From a checkpoint of a small masked image model.
Data: trained on simulated stained blood smears, 97500 training examples, 3.7 epochs.
Rows from block 0 of the decoder of a small masked image model, named by matrix and row number. Rows with one number belong to one neuron. Each number is 500 + 25 x the weight over its row's rms, rounded and kept within 0 to 999. All counts start at 0. Numbers have three digits each.
After each neuron's rows are labels from the 100 images, of 14976, where the neuron reaches its highest value: "colour at peak" is the nearest of a few named colours to the mean colour under the peak. Only what is clearly more common there than usual is listed. The data: simulated stained blood smears. In brackets: how many of the 100, against the usual share in percent.
# fc1: MLP up (decoder.0.mlp.fc1.weight, 512x128), inputs 0-127
# fc2: MLP down (decoder.0.mlp.fc2.weight, 128x512, transposed), outputs 0-127

fc1.249:508515503471458504509472514500496483546492513526489510547521506506500523470518509524466511503466482458533499483472482544492447505481540503526483496513535511526511507488482494526466509527521482454472539535506506494502489502536505537519487513528513504523551482569512495416515536558514477494474509508496499531505467529501486530511499521496469517482500518483513491504481492527448533536525
fc2.249:506522489488514494472523530489476516484512506516531520477507547488516453507501484460510480501463485505484507509549468473455494501469462489493509460505462518461478488514501502492512529500500494474519473488530477523491478537507476422514479481490446503495421499453491536515493509484510493519445470505491472469522503460518477513504525488511531470490463513496510499494547442496499470518505
colour at peak: purple (31 vs 2.6)

fc1.321:520474505520512529526485477492462509490548455517508490491510521493534488446483560536495465522526502515498515520516485459487519522474506508486500496529484510486506490552489483463510478511499504493517488543551484538546480513447530546508507515541475514548517461493462520506530518501455467485513533517515505481521521532495513523506479477510502481493497509494505519544524507482493424484467
fc2.321:494499439520505478500515509502525515482479503495494500479511460523499537520499490453492517485434497482511493479529496535505511501513574485504517482451530496513531491486538511529511552505475494517517454475466484484474507524562494476487477478487514464489519502470476554512512541475503516459516516465516536518473495506510479458499456493493469507466498444517488500502495504521549480515519
colour at peak: grey (43 vs 9)

fc1.324:483500465532487505506484485522491518496516511476503501485498510471537507444452508517525508466505464510495508459510523506488459454494498472494468484467483465480482532463539529471480522469471515508473536508518525513473531507512460500497529515486505496473510551522521528516523468480524523475507499511520488489476508565478545539497530487491450529557514504452477557515506493499523513469494
fc2.324:504510521499507491461495513545494465481519477478512510514491477534520493557471515520469552491522527475475488470469509514496464535485456522534530506522508509505521470482513475502548495498472511481489514528482506498536459475469520523484493477541524529515492450518533520503478505526477466529501521479516569482526512485537532450487464516557464484520512496538539498499492510490477496498524
colour at peak: white (67 vs 28.3)

fc1.267:501512495488493523514470480486493491490515526578524520494516500504458490485536512462531513483467508513468509475546477510477478469493455445500512439525504507482473539486523528476521495499533480434494506511507505501532541462486516498497490499507534505483493478460477553529508542546478504457499489519494457452505477492478487519471487482518465500482477491464529523500531477505506488476500
fc2.267:481518499499486531496450512492497475496508530516515520491566501506493490452504517518517561502560498483454515495517510485501480486490478520487509535490524511547542492497521546483530505534478525473475474502517525477489483451517483496444478480509483508446525510482515479457489507508540520530541492528500502497441533461479518507483466502487471513497542500515551537499511489485491520505523
colour at peak: purple (36 vs 2.6); grey (35 vs 9)

fc1.484:492497469494522544514505493512540451466482505482503481504462512434512516515450487481535489548482502488508515533515474501493465446483503484516501485504486490486512469498564524508462524501513484517485544510512531444468511539463474499514496496535503531519543498516511532480506472532524506529550482480531488501488526489490497462500515479506456534479507541516461525519490533487532484482491
fc2.484:487510509508469515503483522485487572540522517540499528501502468499505500528538528477523527513453534478500492475491494507482475523497516509493509471518542564484514455546473483512491501500552549526509497524543526531530512488514453488529468492483471470502433502462468488508485541478488455476546500488520502541506486520498508509491488499501531475486492485485533499527527496464499499490482
colour at peak: pink (90 vs 59.9)

fc1.308:546505512522487482470509539527506484491506503500529492510515546460477524491476508518489530505458481490491495546482496450528483494487502532450517560515509510512476481439530489517490507486536523482542479481513512471513512504501531516533531503477542530515456536483511537533506523519468531537487496511524426515476511538482484525503526504483496459524532523458512530516513510523513494505501
fc2.308:496537462503484468504509459479486492496451514485486540485497470501456472485517474506532520495494486475459525452509523524522534527482505464507487467476491465532494506508472489502523467495503519484461540496477506556500487474537470525486523498515503466448537529541539465495446491516487514481476515519501517455544503476512469472541480496506558502488501459474492522499486526508495471496501
colour at peak: purple (57 vs 2.6); grey (30 vs 9)

fc1.241:422481481483491525536495516508514518487474535501506504539467529498475545478540487502508481517507436457488486475491470514495496470437498501472498474499485503489513502496468471538483467538526485506484482502537513522518481492513503506519533516506462533492436517490509520507472495515551482472515482539495516514478485504540496523500512514491457504452498529447506482502531504487467500465539
fc2.241:455484517492490517495497524485502457466539461551514524540522528461525489514484519480533478530525525525524479472446509481517493528503499573487508550541519500490476492483501457518547526520482519505500541479475482512523505496495498504461488480504476495539509475503543484507538486508477474497511475525504495479529505504523516505442550537486457472485496528502506515524472475508485490524475
colour at peak: pink (98 vs 59.9)

fc1.256:459496534487542523463473442501475521530542510516535489505514495475514484497498529509439492488516559455495566480496474494504485518466494494500543517506492494509458497502548515495525462519498557495524482498497506496486477481517481541525492497499526533511463491489527569512468495523478488515525493517526470474530477499486502472458522494522481509511516537478483482506535509478500487463480
fc2.256:512515489501484492501495483491502457494458491470489424490493501503472503524458493479461510513485461468485495511450505493457471501476431526518472471527529535512492483482454506452454492473518503488501489485518489503510524440485536521481506529544467497470491464459517497457518526472478501508493512492513446536481489520482510534485471500497523524478520480470516505471466491504512494523483
colour at peak: purple (37 vs 2.6)

fc1.410:487500448535506521461509501510436526489513497499479528471549497469501501532499501469505503502508462525504517475523463511516485511463500514508511505498486500485457504488497463522477469505479464543486546516567510505472547481496498535490498519466463483506491522455447528497485505484519543539518509505494492568505479549489556482477488470519515480505488519524510491538480494497504463488488
fc2.410:512498505479474514560500529494484444534512507517480466515515468486504506492494524470525525534500476510507464536457537543496477509550477499492504491503480550539530503497482528497522513493508509517524500517491493507534514520452504498503483545492542547461493496497545488477482486535489501499515512478451517460470515467492458472512491528487481561497498520483523520492555543472502475469487
colour at peak: pink (96 vs 59.9)

fc1.445:398473497503514542476521496507513515520476484491550512479509482497512467530536467491499444482488545475446530485541496520491530486489520440492463480473501497507534558472508531506530488520502525489483495509514482480490502493505499486484500515521530463532508507503522501572496509503492482508495493525468510467508470497487483477520506524449481479505488490489518490513520523493486463477534
fc2.445:430478469506475466486489485522515485500517524508481492471547530516508551486473538500483511505548541485478446501465522486506495495493514524520493509480570498500500454540475448483480509480495430488500506498465492527518489469494511530498481477504485552495502525492485530466504497498533517478498510514515505534469498522489523523515499498543520509495514531494461508479440465523490494532505
colour at peak: purple (66 vs 2.6); grey (29 vs 9)

fc1.153:614508416439493497539523522532525518497513512521519520482493496522508537498494487519499526509489431601515439444461458484472496455508502493502517495507492494483518511503523492510489492522499497497505512468531509534512513495505510498517501499509500517515480506524496494493484491493509511492508488518517524487477486490489544502503514503486522506512513518497482515510537489492499509478509
fc2.153:480508479475477526492500459485518523463483532545489479470512483524489487540482526500493455471506410508563523514468479518495484524490504493538467494480495546511483476514459520485438497471501479500491504528467535525477526499496512529539540487515467467467490526503496511508530516478501566477496515524512483511487498474488480519501456503520491537527516538521490523497500495485525507509481
colour at peak: pink (98 vs 59.9)

fc1.464:488512525531546508478477552485478479507542467568485510508539488505465474474484488501483482496522560517480496485541508466517529488457516481493542501515488475507504488498502494462477502481505518515482495524549482546498466473540462510550476510503484474505479470487529548531506547487505515520497488518528506539479492502528509505485496537452521534482493491460499487510504513445532487492492
fc2.464:493481490489522489538515461497500515531486542459518492481477501491496513497492523548433508455429531463529491502539481538505462493479523513478478484447484528487511519528493528504502440497499497482479514524465482499490483505496537506474518479515534494470539524489496458484483471500531532470488508488490497482488512495486519494560488489537539518490532490557496499493466495544486501525484
colour at peak: pink (90 vs 59.9)

fc1.281:514540479524473488517491499496453497498486533550528458516516470475474495512523508500500511497480478508452504454539509510518471509461486501510531484522481499463529509491511524475462502503535480470491509492486443489496500539496455498485517468523520521496519519463527519482486487560465527443469521507498442495487499499530510490505458465459510548489486462485504501522499454515529473475474
fc2.281:493503506439532471489489527508484470463535497500492499525508497492503488493478521529490518473512519481464468473498482472492530492497472498529489491485534479494524527508500526481520451510463521491532517501459482481519497531503513463496495517456533457515502503480493526469487486498517504507499531507446560461532478489488486530467553529530485459499455514476477536453522452532460485471532
colour at peak: purple (58 vs 2.6); grey (42 vs 9)

fc1.511:506509491513496520494499498480477501503517515479470520478526492496470526481535505451499509501499502477475553446495506467491521480466543512499510460507501497489503513446535506475510518484516464497477518489507535501509484551466465463483490524524499518549532541536480494501534491520466502470485527517496522491493476534480482552501470505441511467498497488544443496519458454534509500444497
fc2.511:494469520503512487495539474493555494435492493513528447494485464493484474482497491480494507470502484543479454459505486533563501530470500530474516540533449483516510477447502519495509493525490506507515490456510484542469505466512470508498510495557505510442501500519524487518482499478505482536487481510501490512478520463503455503521528467500449487467482530508481493483503537476475505514485
colour at peak: pink (99 vs 59.9)

fc1.451:506508522513532494429457461482485474539517483498488534468533530516530503493503512492550437487515516483473479535479505504460492504457474494491503508494465451483498507506536493471523489530446480508489527489494508505516525470524499478516502493494501476493492487507514532424461491494469493546508506488514479491503523543485496548481518491468514470504501454472492520516492521496501449467537
fc2.451:521475549516529510521514473459497491462527508507486465506471539479479530509493503528511512527519487527511523501520502506540513497544567528508487487505520502509511515508480540507491531503507523499476529519511482492509510501489516514487469514526523551459462526538483499517526445460491545500488504473525480497503516423513540502553466453518501473452507526505480482481506458473517519515500
colour at peak: white (78 vs 28.3)

fc1.238:491520511485511491510492480487531499453500519528478485486484502462498484492538471468535458467518483504502504425484488534474487507504520509466504484438506506512534495460497460534464497476490502474502503465507493511493499493529511512491516561497494527481531484490539506490429510503503446493462511497480482558489473527453511496491484498526476510487530481445518520522480458505493480480457
fc2.238:473517485517525495489502515560522451558520517504543494518531519523518525503497495463502538509490512504456483487519515504467506529504490503538493548526467522449505506499525519477544503520524442477481492505503482511512450510485527505521509473471503494508493524508499518527532498493512492523477451503563503435512550528490476487490509497486528468521457511498472508510526493541458504503532
colour at peak: purple (60 vs 2.6); grey (40 vs 9)

fc1.292:494507500499532474512522497508452532540509498511488502444478487517507506455487473537538479455512478515516502510493479485506556472510497476525503531504528503511481450535521510513470542513481501581565533478514504518519526538493505465478545497523491512485534509501517501510520486516532512462518517514486519501541526514502502495533515514473562491491539535513520531495471535488476497523504
fc2.292:514474490485501524483486479496516493470501446465528478529474507479493481482512524467482491509503484499509482505511527525492501513476481498488476512542498471505520540510475472514519443533491531557531497493458509499499468461477496527523419498466534504533512501510480472488496482509476502501493505499523464511450490467486460490461489513477463525493480438480446476508495454521529550488506
colour at peak: grey (27 vs 9)

fc1.46:495500477439540520489485468493507489480494514483526536541486489495518472533476495443474497510474435482493499486524480507537491513497527495503496502488483495481517494441492519493473511483557490474472516494510507478499482481488493485497489473525498509525462493488543488450489551527503472470435479512486496442502469463479508505514473493512494483463502473450511516496488537451509482454476
fc2.46:486527542507451500480507510508460495497480491535479498484523520479434487454506483518496500529510497475507480504471498493453466445472463488533478496475482527506498492550513468492525522498438476466490462515487484494501489527471501473505485509450499491487489514434521510505489502505502453526450479479515469525493518496480452501487519516477478463521492521502500504473504464533495453549497
colour at peak: purple (84 vs 2.6)

fc1.6:475551492511521478531521503503527493490495549520498489522472489507528478494495512498503498502502527499506446523512468487526534543565507491506465476511460437514528486480470507496500550539478446514494492505508515491492532480467493516489481476498495466512515535494541513493512510525547499481488519512507503502482496540528482481543502488467467514549487488476507437541480494548507497515444
fc2.6:502497463504495551513530471497473539540475487517534530519510485515492509497539514534504460499505506488474508495457540522477472464487499475507524516501487528490515511497530481495512472475476548531549528486521501504511488542542497520475544503488534525459497486507515461524466498464479469491532464518485514524506484483542515507486465525508535535477509502456529555462472538489536527499524
colour at peak: grey (93 vs 9)

fc1.165:510485449520522481518485537460483473526496437529504539533501546485506499512478452478501475460541485493493499514522457511516483472496495524491457473513507479526458497489541445458495552492504522449453508519525503471496484513482487484501483503514464533479521512523495542488483519514494469480504460489502499471520497503467512496524472481484500482458510483444540488516483488526533489514505
fc2.165:499512523454438501491538496518475538515533493519504496470482516507545506508500508500469517487491527498514505531460469457514433477511476476527501498514486476553518513512502505530545529473478517524516486490516525475514506497493524479478522492523478515554502536506580492456490483516522462526525509530495500508543514503473530537535517519512521547521447469526501504509492504514503494496482
colour at peak: purple (40 vs 2.6); grey (31 vs 9)

fc1.477:585479536533519547535484539512527489548490512523481485469525511521476523521536533456485516519495410456479454501480492479478498532484527498455502530519522511495458458509538449522496494499495509494509502480512500501501523511505517531523492544468509491482529466521475475485471509497507540496501482516497496506503486524521511481492497511524487479495466504485488476453507527482501517505483
fc2.477:502562470536557511543521521478513523506498515491500510517484504512494501507485454521507475475482409471422466489499491503510503499526485500510433474496496495523523532508490548500477488480485502505484478487515464493522533530510525501489527527529483537487504565523522540534521497496494505486521469509496506495490519536490518505536511483487487517489579500478515487495485499495496492497501
colour at peak: grey (28 vs 9)

fc1.253:511467525536476477539497516516459496490449518484447534519524483497483519497486475559527482534497499487547463523485486512490517499507518493498497518512467518490485462487489467488468489505492424483481526534541463504556468540483502519521515524491479478491485492475541489497552479518529491533528485506503494499500476526448476510464527471471476528517507557503499494526496505497491517499473
fc2.253:491495457487546523497503499476513521472485516507499512496523489522523474515477504463482518459521523475455524474557498486516478504495556504443528498444507535513462523501524531486496466485514577460494494514535528513486537469514473462503459458494498497484529464513468478526487497486482516504512472488450505484494498476511515505496457492535509512545472456468507494478513514497517504485500
colour at peak: pink (92 vs 59.9)

fc1.31:464481501491547500480460523519471504507500528481512530536487501506509519439522556508479499500502486523459521546502480479495517485450508507538516504449494527459489507479520521548501498488561491523498501507500516525523524506469527502482503504532455486524497490480528501512523486471524525450425519509491494489500475510468542532525446505523518477537467516501500499525505505472493532496472
fc2.31:465487528502506485503533473475508475504517534497475499454511496540457492542525483511511503492477545488499503474466526512495485510530528502502427535505529454487506516496512477477540489512454489508494520499494483463508486454527495529526518478488542514463491507545527469490497498535475475506453489526503537469488499489551495470527525508541486538527501470472501548494503499533479467524539
colour at peak: purple (45 vs 2.6); grey (40 vs 9)